Rows from block 4 of a small audio frame classifier, named by matrix and row number. Rows with one number within an expert belong to one neuron, the router's apart. Each number is 128 + 24 x the weight over its row's rms, rounded and kept within 0 to 255. All counts start at 0.
Before each expert's rows are labels from the 100 clips, of 14976, where the router gives the expert most weight on average: "responds to" is what is common among them; "lies over" is the class under the peak. Only what is clearly more common there than usual is listed. The data: babble in 24 made-up languages, each with its own sounds, syllables and stress or tones, from a formant synthesiser.
# router: router (model.blocks.4.mlp.router.weight, 8x192, trained with AdamW), inputs 0-95
# up: expert up (model.blocks.4.mlp.up, 8x192x192), inputs 0-95
# down: expert down (model.blocks.4.mlp.down, 8x192x192, transposed), outputs 0-95

# expert 1
responds to: thin (high-pass); /e/; /aɪ/
lies over: /e/
router.1 [115 136 142  84 116  99 102 127 116 127 133 114 127 157 163 173 121 132 180 117 153 152 163 123 111 101 133 130 162 114 119 122 157 141  94 102 163 126 138 146 132 129  70 124 121  88 123 155 146 113 116 138 114 145 124 139 112 115 129  97 130 118 146 159 172 147 141  85 144 138  98 148 166  99 151  76 160 161 117 157 123 167 150 127 145 130  88 102 100 103 131 140 104 134 107 118]
up.3 [114 162 116 160 107 139 133 139 144 160 147 183 123 134 104 146 157 146 164  87 154 124 137 121 125 136 118 102  91 107 126 155  76 158 119 142 146 105 149 146 112 127 115 130 112 112 100 115 164 118 105 122 124 135  98 186  51  98 112  91 117 109 108 164 115 138 155 117 112 113 173 127  97 171 129 149 121 111 106 124 116 158 124 133 151 135 123 182 132 137 108 105 153  94 148 132]
down.3 [118 153 108 119 101 132 143 132 109  95 133 163  93 122  98 147 144 115 143 149 115 153 110 107  93 112 150 123 113 143 109 112 105 142 106 119 105 143 113 112 104 185 146 115 128  98 160 144 158 122 121  95 160 153 192 149 113 177 152 150  91 154 122 123 109 129 111 111 133 150 160 130 108 140 126 113 132  99 130 114 149 114 193 161  58 107 151 138 138 107 152 109  93 127 145 111]
up.4 [ 88  77 161 117 113 126 135 156 105 119 116 115 137 123 128  92 118  63 132 105 136  80 135 142 165  79 109  99 160 160 118 113 132 137 122 121  87 123 120 150 140 135 126 116 151 198 146 125 110 134 154 109 129  99 118 148 140 111 161 144 139 116 136 115 164 165 138 162 138 142 134 112 116 145 141  81 157 170 149 151 132  97 139 111 144  96 140 196 124 116 143 128 140 156 115 121]
down.4 [ 87 115  99 118  92 118 135 122 130 127 157 109 120 164 167 149 134 169 151  90 152 174 118 126 172 116 142 145 145 110 136 116 152 143 150 108 119 104  97 170  70 121 161 120 130 119 181 150 111 118 116 157 141 175 175 113 145  93  78  91 135 127 168 142 105  98 136 116 151 127 123 101  84 113 152 152 129 134 150 111  97 157 119  97 115 141 135  98 101 133 120 132 119 158 156 176]
up.5 [115 115  84  86 143 138 104 121  93 184 121 116  94  98 140 113 125 114 127 159 113 125  78 138  84 138 136 140 102 138 156  87 141 116 125 141 126 186 181 135 148 135 125 103 109  97 138 137 110 122  91 180 153 120 163 131 105 104 140 132 120 163 132 147 109 157 135 103  87 174 115 134 138  93 128 105 134 140 122 150 124 111 115 107 157 142 152 115 103  77 140 131 129 116 139 121]
down.5 [144 135 126 125  91 113 110 153 159 148 163 161 143 134 100 109 186 135  78 137 139 103 131 167 129  80 150 138 155 107 117  93 150 122 120 102 127 112  87 153 122 145 122 111 141 110 122 161 119 136  93 118 137 155  89 146 152 137 155 130 115  68 101 116  96 143 146 173 136 149 113 111 118 130 127 106 148 147 179 116 159 137 107  88 136 120 138 162 153 108 138 131 189 120 158 118]
up.6 [139 159 147 131 134 169 138 141 176  85 135 132 132 164  85 121 148 186 133  97 118 119 138  82 146 164 135 153 103 166 152 126 137 162  88 139 150 151 132 118 153 137 111 104 115 141 105 135 134 144 136 124 121  97  76 144 115  95 133 116 148 143 121 128 126  94 123  96 134 109 112 132 116 122 137 127  57 129 115 163 160  84 122  77 106 117 146  96 118 137 154 135 116 187 123 141]
down.6 [154  92 128 122 147 124 124 122  98 102 126 125 143  98 141 112  69 166 152 147 137 133 111 158 139 129 109 127 159  96 106 139 136 146 124 147 126 154 140  88  98 116 110 100 172 155 117  64 133  94 104 145 128  84 156  76 171  96 154  90 125 160 137 131 108 145 133 137 106 121 112 129 132 169 146 152 167 114 133 145 106 148 116 134 160 155 110 108 143  93 108 130 151 102 140 134]
up.7 [119 138 108  93  73 162 108 149 146  78 118 124 143 103 140 142 106 142 123 105 132 133 145 144 111 105 128 141 163  78 122  81 136 170 114 125 110 121 170 131 148 152 117 144 156 155 155 136 147  63 130 119 149 164 122 133 111 137 125 149 149 140 125 135 116  97 149 122 148 100  90 115 118 148 109 118  99 105  98 105 163  98 130 121 141 150 158 133  93 158 147  79 100 123 100 130]
down.7 [140  87 124 152  94 146 133 175 112  89 136 151 167 107  72 120 140 108 145 103 145 182 131 132 148 107 112 115 123 165 148  98  95  95 112 148 139 121 132  53 163 151 140 133 138 116 111 165 113 104 128 110 153  98 113 136 149 125 162  90 156 142 129 164 121 136 137 148 124 130  91  82 159 142 130 121 124 113 115 138 125 119 115 121 138 142 115 140 144 120 149 175 164 139 125 111]
up.8 [104 137 108  89 143 112 101 149 104 138 144 145 135 139  72 111 109 127 158 105 134  54 130 144 134 171 175 112  98 121  97 132 107 138 109 124 152 112 129  84 103 127 143  96 144 110  81  94 127 112 126 100 122 151 165 167  85 137 126 113  92 129 124 131 121  74 114 101 123  98 118 100 134 119 160 113 115 115 164 152 139 128 127 128 147 119 116 112 107 105 126 126 116 132 148 120]
down.8 [205 151 158 164 164 144 159 120 121 151 118 175 115 118 155 109 171  89 150 129 123 117 133  97 105 141 147  93 125 119  97 104 160 156 108 104 136 107  97 161 111 125 151 153 118  75 132 111 130 120 122 144 151 164 157  98  97 132 151 167 144 143 129 131 126 125 147 128 107 156 154 138 118 133 122 115 153 121 131 110 152 124 136 163 151 131 166 114 162 147 103 113 115 152  82 123]
up.9 [118 115 113  82 156 106 140 102 123  90 112 134 141 125 138 177 150 128 115 104 142 122 129 124 118 148 107 110 124 108 133 140 115 102 136 142 160 151 109 108 132 105 136 142 155 117 108 103 122 132 106 122 138 143 164 103 107 154 169 102 125  84 136 107 146 108 138 104 114 130 116 138 120 115 186 117 155 111 149 148 147 159  77 162 127 149 122 144 138 109 135 157  87 130 115  84]
down.9 [109 160 132 104 159 101 133 121 114 128 129  81 142 107 120 147 107 127 105 115 123 156 124 112 156 151 135 218 132 132 108 144 149 140 113 100 144 117 127 143 123 136 124 129 101 149 148 105 137 107 146 158  89 191 192 181 135 159 127 142 118 108 146 109 119  95 116 100 134 155 142 116 165 164 130 105 119 115 148 116 162 135  85 164 159 140 128 108 130 102 113  93 120 130  83 120]
up.10 [114 142 135 187 152  89 118  96 119 155 107  95 106 121 129 113 128 108 151 150 107 124 113 125 147 158 131 144 160 164 121 151 156 102 146  95 142 125 164 122 129 113 140 123 102 114 130 142 121 117 114  67 132 128 126 106 130  90 167 113 151 104 100 116 100 139 113 106  95 124 110 167 132 151 158 109 123 105 125 105 103 104 129 126 142 139 108 107 105 107 121  74 144 136 144 122]
down.10 [147 135 110 138 128 112 125 180  87 139 147 137 125 132 143 156 132 160 147 165 117 128 121 138 140 111 151 113 122  78 110 170 147 155 121 161 142 117 153 101 115 152 132 151  90 144 153 107 151 149 168 140 123  99 101 109 109 117 102 162 123 173  99  84 148 129 112 122 102 122 124 106  80  67 126 122  85 108 137 116 174  89 129 165  95 113 127 129 135 131 142 122 150 110  96 134]

# expert 7
responds to: /æ/; reverberation; prosody: stress on last syllables
lies over: /æ/
router.7 [148  94 138 113 102 119 132 134 167 132 175 172 125 137 135 126 160 163 132 107 135  88  89 133 132 115  70 141 105 196 135 113 132 133 127 126 105 105 116 122 112 158 138 127  95 120 133 136 108 108 148 128 131 155 148 134 145 150  96 119 165 134  87 134 103 123 106 141 146 121 130 123 122 134 105 131 124 171 106 149 111  87 144 120 122 126 143 158 104  69 128 100  95 110 118 124]
up.3 [ 84 114 135 169 176 139 128 126 141 144 144 153 154 118 126 134 124 123 111 144 124 138 156 128 147 155 102 167  89 156 118 140 129 164 141 116 153 146 161 118 153 105 146 162 137 119  98 145 112 180 139 157 143 135 136 129 141 140 170 123 187  97 139 120 170 152 129 130 134 177  84 139 108 123 143 109 112 111  88  98 145 135 101 151 122 140 138 125 140 138 123 101 112 151 159  91]
down.3 [123 127 127 102 121 140 141 141 107 121 131 129 139 119 121  94 144 162 147 116 126 146  74 184 132 143 146 115  95 103 148 191 143 186  92 102 174 108  90  96 154 135 206 131 120 155 180 108 131 120 136 107  71 109  90 106 151 153 102 118 153 108 124 172 116  87 152 101 150 114 135 144 132 154  86 158 123 133 133 174 147 141 139 125 122 107 142  97 154 121 115 106 126 125  85 111]
up.4 [106 145 122 104 183 156 138 139 126 127 133 141 156 130  92 100 164 146  97 152 122 153 107 165 177 128 145 123 141 131 124 114 103 118 120 164 116  96 144 150 110 116 126 106  94 156 122 109  87 146 102 129 169 147  69 137  96 129 129 138  95 109  88 125 122 114 136 131 113 136 132 165 125 119 122  97  93 140 132 101 145 143 126 132 118 127 154 155 102 128 138 106 143 124 110 154]
down.4 [136 133 163 108  99 102 116 118 145 150 127 132 147 118 144 139 154 120 161 119 113 167 123 105 152 144 124 108 122  94 144 113 106  81 120 105 127 107 110 127 124 112 122  93 137 103 157 149 123 103 117 149 161  79 167 160 113 132 124 150  55 150 158 157 125 143 121 138 136 123 137 147 124 116 159 146 210  98  91 107 141 116 132 127 115  97 161 149  95 149 151 122 126 111 174 123]
up.5 [128 115 120 121 162 129 124 121  92 109  98 166 132  92 136 155 165 132 111 128  95  95  99 171 162 157 158  94 135 148 111 144 119 117 110 139 172 134  84 136  78 156 102 113  50 121 132  99  91 134 146 161 146 117 132 114  98 109 121 157 138 170  98 174 155 152 148 114 117 142  99 141 138 145 156 117 128 143 132 108 194 145 110 118  81 141 104 108 146 119 119 109 106 129 118 144]
down.5 [150 148 141 116 152 116 101 163 144 167 118 108 136 124 125  97 143 110 203 117 101 130 135  93 112 162 140 122 128 137 140 121 121 125  91 102 120 102 165 147 123 137 140 114 146 115 120 129 110 129 149 109  96 124 136 111 143 141 130  98  88 106 108 118 181 102 134 102 133 150 139 134 119 126 119 120 156 129 116 128 130 139 141 116 121 111 121  78 103 128 127 143 147 133 134 125]
up.6 [116  99 135 109 133 170 136  98 130 133 121 108 150 110  98 171  79  96 151 137 157 135 120  67 117 134  83 131 104 138  97 105 132 135 154 116 158 137 148 142 127 134 148 117 148 114 159 182 133 132 123 160 110 125 114 129 153 159 123 153  99 171 149  96 130  99 136 170 147 129 130 127 171 104 109 155 139 123 170 101 146 115 122 105 102  81 113 156 127 125 147 112  95 155 127 151]
down.6 [139 140 140 121 101  88  94 140 139 128 120  85  99 150 120 128 118  85  93 115 133 135 131 130  96 165 139 147 153 114 111 154 119 102 160  96 125 149  97 126 113  83 123 111 167  75 146 124 147 125 133 105 137 134 151 166 152 125 144 148 121 156 169 150  97 118 103 163 140 101 116 148 188  88 133 115 135 131 151 112 163 121 163 105 115  99 104 147 161 112 136 112 149 161  85 117]
up.7 [133 124 134 157 118 135 142 135 155 146 133 148 126 101 118 122 112 128 150 118 136 108 174 112 141 154 136 133 166 109  87 140 156 137 136 141 147 144 146 132 138 154 132 134 157 149 112 122 108  92  69 148 102 146 177 117 105 139 112 144 122 137 127 121 130 104 155 183 103 123 128 144 124 101 116 138 142 124 127 147 150 120 113 135 132  77 139 122 152 111 125 156  86 119 138 162]
down.7 [140 129 137 110 113 125 139 130 148 134 126 154 125 113  79  88 163 161 176 154 160 122 114  93 125 144 127 136 158 151  89 148 103 128 147 135 164 130 101 135 147 140 155 101 126 158 155  79 125  93 126 135 105 117  99 137 131 159 155 126 170 124 142 118 144 119 138 143 125  98 118  94 119 117 116 142  73 116 155 133 113 120 123 120 125 121 121 106 136 112 152 144 111 190  96  93]
up.8 [117 119  83 124 118 126  87 144 157 116 122 154 147 160 130 168 174 175  95 111 142 160 104 125 156 147 119 121 119 169 155 148 125 101 119  98 120 101 147 145 138 130 117 141 123 103 131 125 133 113 108 143 122 135 126 145 120 108 146 148  92 183 142 144 152 103 111 154 111 137 111 107 128  89  99 107  99 168 110 166 135 133 148 162 128 129 131 147 133 111 111 128 141 137  93 131]
down.8 [133 114 184 115 180 114 133 138 139 133 114 119  91 130 139 107 140 131 109 154  91 113 125 133 105 164 117 110 135 143  98 121 129 129 106 123 102 160 122  98 123 141 157 151 110 151 127  84 107 165  43 140 148 123 138 135 134 121 138 129  89 130 129 101 167 133 141 142 132 172 144  87 154 179 170 146 117 134 161 104 136 120 107 110 160 136 149 138 121  84 130 169 109 153 129 102]
up.9 [143  91 158 172 107 147  86 125 120 129  95 128 144 122 148  99 133 145 125 117 115 152 121 148 106  89 127 132 124 109 121 138 156 126 126 119 136 128 143 122 159 140 107 140 128 105 154 138 134  94 141 160  86 117 126 100  91 122 137 116 130 152 131 100 101 103 117 142 158  88 144 109 166 115 105 149 140 154 135 149  62 123 130 136 101  97 115 121 131 135 170 134 135 123 125 155]
down.9 [128  89 170 101  99 163 126 115 104 122 144 130 139 127 147 166 132 165  69 144 116 123 131 131 141 126 111 122 160 146 131 121 139 107 139 166 104 166 116 139 156 126  96 156 122 161 139 153 121 144  87 138 107 143 125 105 126 129 167 135  98 108 127 120  89 135 108 108 167 151 130  91  98 147 145  94 187 130 128 147 112 116 144  93 142 147 127 154 132 123  85 108  85  97 140  94]
up.10 [130  89  88  98 144 122 130 107 110 144 146  80 165 157 139 123 112 106 139 120  89 128 112 103 142  79 160 165 104 152 128 116 139 169 121  90 134 150 153 113  98 124 162 124 156 163 118 167 134 146 107 177 166 124 125 141 114 143 109 141 125 113 184 105 118 153 119 123 117 166 110  98 124  71 115 108 135 166 196 103 110 127  84 120 122 143  97 162 136  94 145 107 121 158 122 156]
down.10 [109 143 153 129 102 149  94 133 152 175 137 163 146 120 150 140 129 104 102 137 132 140 139 165  94  71 135 141 158 135 103 122 145 109 141 167 140 104  64 134 158 101 116 123 183  92 131 153 138 142 150 135 136 145 145 125 142 139  71 131 123  94 116 111 142  94 161 153 136 117 134 163 112 118 132 104 137 113  93 140 113 153 158 148 116 120 157 154 197 109 159 141 121 123 119 188]

# expert 4
responds to: reverberation; voice: child-like voice; /k/; muffled (low-pass)
lies over: /k/
router.4 [111 150 164 127 124  67 117 122 133 150 134 111 119 135 124 140 133 105 145 148 110 126  62 173 138 140 105 130 139 151 124 138 153 126 104 163 145 182 133 131 154 112 108 102 112 131 128  94 127 154 116 143 167 121 144 146  99 109 140  98 124  97 183 105 106 150 143 157 127 131  97  99 169 121  98 113 159 105 170 116 184 129 132 127  99 192 153 113 159 143 125 160 117 119 138 119]
up.3 [129 152 123 135 160 100  99 112 129 141 168  89 149 157 143 164 127 148 125 136 118 159 159 119 125 143 163 123 131 109 123 115 129 147 103 147 156 148 143  95 135 122 129  77 131 152 154 100 106 162 149 145 134 106 102 118 145 116 140 122 139 162 154 168 128 140 154 124 161 102 186 150 149 152  93 135 128 151 148 134 176 136 163 184 108 146 135 144 103 119 139 106  88 133 117 105]
down.3 [143 143 135 118  97 180 132 131 111  83 115 116 143 159  87 123 201 130 124 109 121 139 116  97  93 154 107 151 114 157 117 169 138 167  99 112  84 138 126 156 123  81 115 190 109 126 134  86 118 164 124 130 164 133 139 110 129 141 119 131 128 126 131  94 155 139 126 136 122 133 144 101 130 147 109 137 111 155 126 151 139 136 143  54 131 135 133  92 135 103 136 117 117 146 141 126]
up.4 [134 130 122 141 123  95 145 148  98 142 181 127 132 148 167 144 126 138 125 159 131 110 120 111 111 157 112  99  99  90 104 110 121 164  92 157 145 111 120 162 109 152 127 148 128 157 136 150 105 106 125  88 145 145 143 148 133 127 170 127 118  88 111  94  92 139 155 168 118 120 126  96 162  94 137 157 129 103 135 100 105  97 119 128  87 153 131 118  98 123 102  78 118 120 142 167]
down.4 [106 106 105 168  93 105 131 116 125 117 120 157  90 149 150 139 121 157  99 110  88 127 140 163 134 158 145 148 155 110 150 108 159 101 121 130 106  96 147  84 109 108 117 161 115 136 148 133 137 144  92  97 178 143 133  84 133 121 100 165 157 138 113 118 154 154 125 134 141 127 114 118 116 116 103 147  82 112 170 133 105 163 155  95 151 134 164 100  89 144 131 107 160 115 112 128]
up.5 [152 109 144 140 171 153 129 147 128 149 132 127 163 130 113 117 118 109 156 123 113 137 193 172 136 131 136 108 105 139 101 112 103 148 138 142 128 138 126 133 102 142  79 136 178 117 109 100  95  72  99 121 142  85 137 152 158 143 100 110 139 158 139 154 132 156 202 149 130 147 109 127 102 135  76 148 125 105 118 106 142 102  94 125  98 165 120 103 118 151 126 113 134 117 132 112]
down.5 [124 116 144 149 150 107 138 119 125 140 160 101 115 181 129 127 105 183 126 147 130 142 140 115 114 130 118 152 113 141 114 109 101  92 132 151 132 133 142 138 146 114 174  84 138 104 139 137 120 136 108 187  97 136 140 117 121 137 145 124 154 125 118  82  98 119 132 117 139 133 105 124 150 107 155 133 117 119 104 159 149 139 112 123 106  98 146 168 149  95 121 147 132 152 124 138]
up.6 [150 101 112 106  72  93 152 132 139 125 146 116  87 128 107  54 138 108 104 163 128 113 108 118 114 139 119 131 128  86 120 175 116  83 125 137 112 124 180 127 104 151  90 107 123 112 174 115 136  92 109  87 175 114  96 122 136 113 112 198 162 130 127 137 142 116 135  93 144 130 123 178 128 140  81 128 132 159 100  74 107 146  91 150 108 120 135 140  92 120 104 111  89 130 132 116]
down.6 [106 129 162 167 150 130 116 159 159 113 123 138  90  92 132  84 152 102 140 129 107 163 162  78 133 108 127 102 123 122  69 120 135 135 127  53 124 161 109 137  92 127 115  92 137 101 144 131 112 175 118 132 131 164 116 133  74 114 145 170 153 138 123 146 106 173 182 136 139 108 162 142 165 127 127 124 121 186 121 111 104 144  97  96 126 109 151 164 104 113 128 142 120 102 104 116]
up.7 [ 74 157 148 154  92 108 151 158 131 126 111 136 122 144 155 162 100 139 122 150 117 121 169 142 154 107 157  84 115 102 129 179 112 102 143 165 143  84 121 115 147 163 119 138 145 101 112 145 139 149 145 128 121 128 167 144 131 110 117 151 133 141  92 147 137 121 112  96 193 135 133 104 118 164 159  84 111 130 135  77 148 155 139  97 135 138 115 129 140 143 135 109 116  91 151 168]
down.7 [142  98 101 165 124 146 113 156 157 160 152 122 183 114 150 108 183 160 148  87 141 150 127 105  85 121 117 124 173 106 125 127 125 122 116 116 143 154 122 150 150  97 110  83  79 135 110  95 174 128 121  83  93 152 128 135 157 128 153 132 121  99 129 112 159 121  95 139 138 165 132 147 123 146 112 144 121  84 159 146 175  87 115 164 101 128 112 111 149 141 113 115 140 114 127 130]
up.8 [133 153 171  97 174  94 150 152 139 147 157 129 131 133 152 112 132 142 163  93 133 146 128 135 126 128 130 140 101 129 112 173 151 110  87 156 137 133 102 152 154 176 164 102 153 111 130 151 142 122 167 140 110  83 150 170 125 146 153 119 116 137 137 141 150 122 118 143 137 123 128 178 117  93 112 147 168 133 136 100 150  86 123 113 153  95  99 136 135  77 125 123 133 113 110 136]
down.8 [130 115 140  78 127 139 128 158 137  91 101 103 139 134 131 100 139 116 149 138  67 133 154 150 118 178 110 137 123 138 109 106 136 129 109 139 108 158 152  87 141  81 127 138 126 137 144 163 110 169 141 144 125 124 118 125 129 140 133 142 103 145 126  79 169 126 117 137 162 133 142 109 108 118 149 120 112  91 128 104 128  79 147 143 139 104 151 127 154 137 122 147 103 102 134 138]
up.9 [141 136 114 136 160 133 127 122 159 136 148  88 152  94 112 126 134  97 148 125 142 104  97 179 126 146 144  66 117 105 137 162  92 123 127 143 155 127 186 111 147 143 164 141 145 145 129 126 148  88 124 128 140  84 157 123 139 136  92 150 115 153 137 121  91 113 132  97 126 155 144 152 147 141 115 133  96 125 104  96 142 133 105 180 116  93 137 114 101  92  76  86 134 131  94 134]
down.9 [ 85 129 116 123  95 123  90 117 119 135 146  99 128 127 115 178 125 139 116 106 116 123 110 110 120 149 122 135 139  89 140 138 146 109 125 111  92 158 159 179 145  84  92 130 157 123 149 112 103 111 176 121 105 118 163 123 129  98 100 166  79 122 139  91 150 141 114 134 124 136 125 170 100  98 110 148 120 165 118 166 111  95 183 154 131 138 103 114 101 135  95 148  79  85 161 144]
up.10 [152 132 102  69  87 133 117 129 116 100 136 126 121 156 143 143 147 132  95 113 155 130 136 133 163 106 103 120 166 138 146 126 137 158 138 105 138 163 121 146 119 121 140 116 174 131 113 103 152 159 112  60 140 127 158 110 122 161 135 124 169 117 109  84 134 147 142 171 122 147 155 134 145 132 131 110 137  81 104 117 129 142 139  85 121 106 120  78 156 144 119 101 164 150 152  71]
down.10 [117 115 127 147 165 133 144 110 121 110  77 111  89 109 159 119 118 157 118 160 114 135 163 115 128 101 127 120 107 124 121 106 143 115 119 159 128  99 155 159  77 118 111 153 130 115 120 149 149 144 128  99 129 134 113 174 124 136 126  95 134  75 166 132 118  84 105  96 148 138 175 173 103 114 147  98 115 144 112 156 113 144 115 176  85 197  99 155 113 154 134 118 116 105 129 151]

# expert 0
responds to: /ç/; /y/; /i/; /ɔɪ/
lies over: /ç/
router.0 [118 135 144 111 157 159 112  87 132 120 140 145 140 185 105 144 123 108 129 135 146 141 145 118 132 157 149 145 115 159 113 163 110 119 159 130 167 129 139 195 169 113  83 140 144 120 113  73  83  97 144 102 140 124 105  64 108 146 172 152  65 171 138 164 134 142 118 113  98 173 169 149 144 165 150 139 125 110 109 106 127 149 129 135 157  72 135 165 137 141  87 117 133 134 105 100]
up.3 [146 151  97 134 156 161 156 106  78 113 103 115 116 103 112 158 133 108 122 137 122 121 142 122 131 126 151 106  87  82 105 130 134 132 147 145 107 142 112 144  70  85 111 118 189 144 104 126 130 136 170 137 142 179 104 159 108 140 166 114 105 144 117 160  61  81  95 117 172 116  87 156 152 160 118  82 134 152 142 109 123 129 119 124 141 107 133 129 146 137 142 113 103 106 174 130]
down.3 [107 174 103 110 167 104 167 145 159 172 151 121  88 122 180 107 143  91 160 146 187 147 155 120 128 108 131 130 129  79 143 117 116 143 125 175 122  94 141 139 102 127 139 137  99  96 128 120 144 115 114 149 133  81 113 162 126 173 158 117 196 148 118 153 145  98 116 147  97 114 153 130 156 115 151 134 101 126 176 140 139  84 128 158 153 126 125 117 141 146 121 164 178 160 109 114]
up.4 [131 135 122 109 107  91 142  67 138 122 131 114 132 152 106 165  82 136 164 110  94 164  71 158 119 169 115 175  99  93 139 104 164  88 120 136 131 108 111 161 145 125 141 156  98  85 122 125 146  72 141 181 135 146  99 102 126 158 142 128 152 114 133 141 121 135 163 119 114 117 169 117 127 115 146 142 116 157 134 137 109 149 117 112 135 168 143 124 166 118 110  81 141 113 133 107]
down.4 [109 131 175 132 132 140 143 145 103 147 128 174 108 118 125 111 155 133  96 124 123 120 114 130 114  65 161 128 127 119 107 129  99 170 172 147 105 154 143 141 136 121 162 135 133 160 136 144 105 140 118 108 135 152 121 145 122 112 129 130 109 102 153  94 133 100  72  97 132 148 117 125 127 106 142 135 159 132 140 126 141 107 149 110 120 172 112 146 142 150 110 117 115 114 154  86]
up.5 [172 170 113 128 146 130 136 118 125 142  88  63 146  60 162 125 107 140 159 132 120 142 136 162 112 127 151 126 124  82 169 124  73 114 148 146 148 123 147 130 132 131 152 145 111 174 107 127 122 119  68 127 113 112 124 123 102 160 124 173 100 152 119 151 153 129 108 122 132 160 137 138 115 168 152 158 116  90 127  95 128 137 136 143 163  94  99 128  95 111 141 152 120 115 129 131]
down.5 [133 129 156 113 112 108 125 116 110 111 153 148 125 124 111 159 104 148 151  90 170 148 119  99  98 145  83 114 129 163 125 113 159 176 149  85 117 174 113 157 137 148 113  81 182 111 143 174 108 116 115 107  79 137  98 130  96 112 139 118 148 154 139 160 100 108 129 138  82 108 125 193 106 148 108 145 133 138  85 140 138  89 138 107 148 183 174 130 151 113 122 130 153 113 156 107]
up.6 [103 110 126 140 151 119 115 163 137 148 140 115 156 142 106 143 137 110 125 154 115 101 117 124 119  99 162  97 129 115 153 176 143 128 125 147 149 142 123 180 126  98  99  89 152 123  99 153 172  84  74 101 122  74 140 146 100 136 104 146 138 103 143 136  97 141 120 123 112 124 120 178 161 152 122 119 107 169 151 102 123 132 113 116 184 148 104 103 109 129 114 177 135 130 118 115]
down.6 [132 121 121 116 172  94 191 128 127 117 155 119 136 135 142 156 102 133 157 100 156 101  93 130 141 151 140 161 106 113 137 123 102 132 104  96 131  80 129 169 146 113 137 121 119 138 171 131 158  80  96 149 137 154 108 149 138 116 116 142 100 122 107 114 142 116 149 126 170 132 143 144  95 103 129 100 133 135 112 110 170 127 122 122  86 100 145 149 152 119 162 125 128 142  98 108]
up.7 [129 135 137 136 166 159  93 146 137 142 100 126 116  94 133 109 153 155 170 104 115 151 131 163 150 138 124 114  97 145 130 136 108 154 165 133 147 131 137 128 129 163 112 130  88 145 146 144 114 111 128 151 164 134 100 119 158  92 122 111 140 130  99  62 131  98  70 112  94 135 146 110 131 144 121  90 120 146 130 135 142 118 147 151  90 173  81 112 188 128 114 117  99 148 147 115]
down.7 [124 102 144 174  85 137  92 127 117 112 111 124 119 184 134 113 146 134 114 137 114 126 137 141  95 104  84 133 136 114  60 138 119 162 148 156 125 111 147 167 152  95 119  89 151 127  83 135 118  98 133 129 155 163 141 119 134 130 147 135 146 102 141  95 153 175 129 125 169 122  89 161 122 123 129 153 139 131 100 139 121 125 132 119 146 118 196 130 115 151  90 147 110 118 154 132]
up.8 [129 162 139  93 140 111 112 128 122  85 137 132 129 108 131 152 157 100 118 123  83 133 157 113 137 151 114 118 144 103 158 122 131 140  78 137 137 162 163 135 106  93 116 109 163 102 148  71 132 141 105 144 166 124 126 164  95  99 166 118 128 107 156 170 109 118  90 160 156 113  95  95 149 121 118 134 111 118  63 127 115 179 170 127 105 148 151 140 119 121 120 123 105 109  89 115]
down.8 [109 133 105  96 126 159 169 125 135 124  93 134  90 146 149 139  93 137 118 128 155 100 153 148 100 113 136 114 131 137  64 139  87 168 133 118 141 135 126 123 161 151 105 117 152 131  88 133 132 105 105 138 102 145 160 143 102 133 108 139 120 183  97 138 116 176 140 159 150 115 170 163 100 134 166 135 143 108 103 139 137 129 151 144 147 145 133  82 134 113 170 166 127 113 103 131]
up.9 [129  99 122  98  45 136 129 134  99 139 156 177 106 131 169 109 108 141 170 145 156 161 161 134 169 119 140 157 116 106  71 100 132 181 124 124 148 112 120 119 152 143 103 126 121 145 143 105 109 112 129 135 131  86 110 133 111 154 133 133 126 131 104 123 151 143 129 138 113 112 128 116 112  98  62 153 145 145 157 130 143 100 136 107 107 141  84 171 109 137  92 164 151 186 156 140]
down.9 [169 137 114 117 127 107  91  80 153 123 105 134 101 110 124 117 127 132 140 103 103 137 146 144 148 185  99 128 138 174 121 168 101  94 114 124 140 148 127 121 123 118 156  84 112 137 139 178 112 111 153 122 144 157 161  96 144 107 158 133 100 143 159  58 146 101  74 116 162 131 164 125 120 121 119 160 127 107 164 164  51 178 131 136 128  75 157 101 136 144 156  99 124 128 119 132]
up.10 [113 103 142 131  75 123 130  83 145 135 156 102 158 183 183 147 134 132 150  89  99 102  98 126 114 126  96 162 146 117 108 118 122 150 117 145 131 131  91  85 133 137 133 166 120 123 133 125  90 148 111 130 132 103 123 147 152 132 144 117 116 168 169 157  95 138 173 129 148 112 132  81 137 143 150 101  65 145 157 116  90 140 150 121 127  93 132 124 126 171 147 184 140 147 116 142]
down.10 [159 148 123  87 127 141 143 130 105 128 158 112 124 163 147 139 139 155 122 156 147  61 107 137 105 118 124 136 143 157 148 125 126 110 121 118 121 140 129 178 119 135 134 130 100  86 129 150  68 120 126 195 134 168 109 126 178 144 108 129 131 113 133 180 127 144 103 150 105 135 120 109 110  71 117  96 118 167  97 132 105 150  88 117 128 115 146 119 164 154 148 104 116 126 138 150]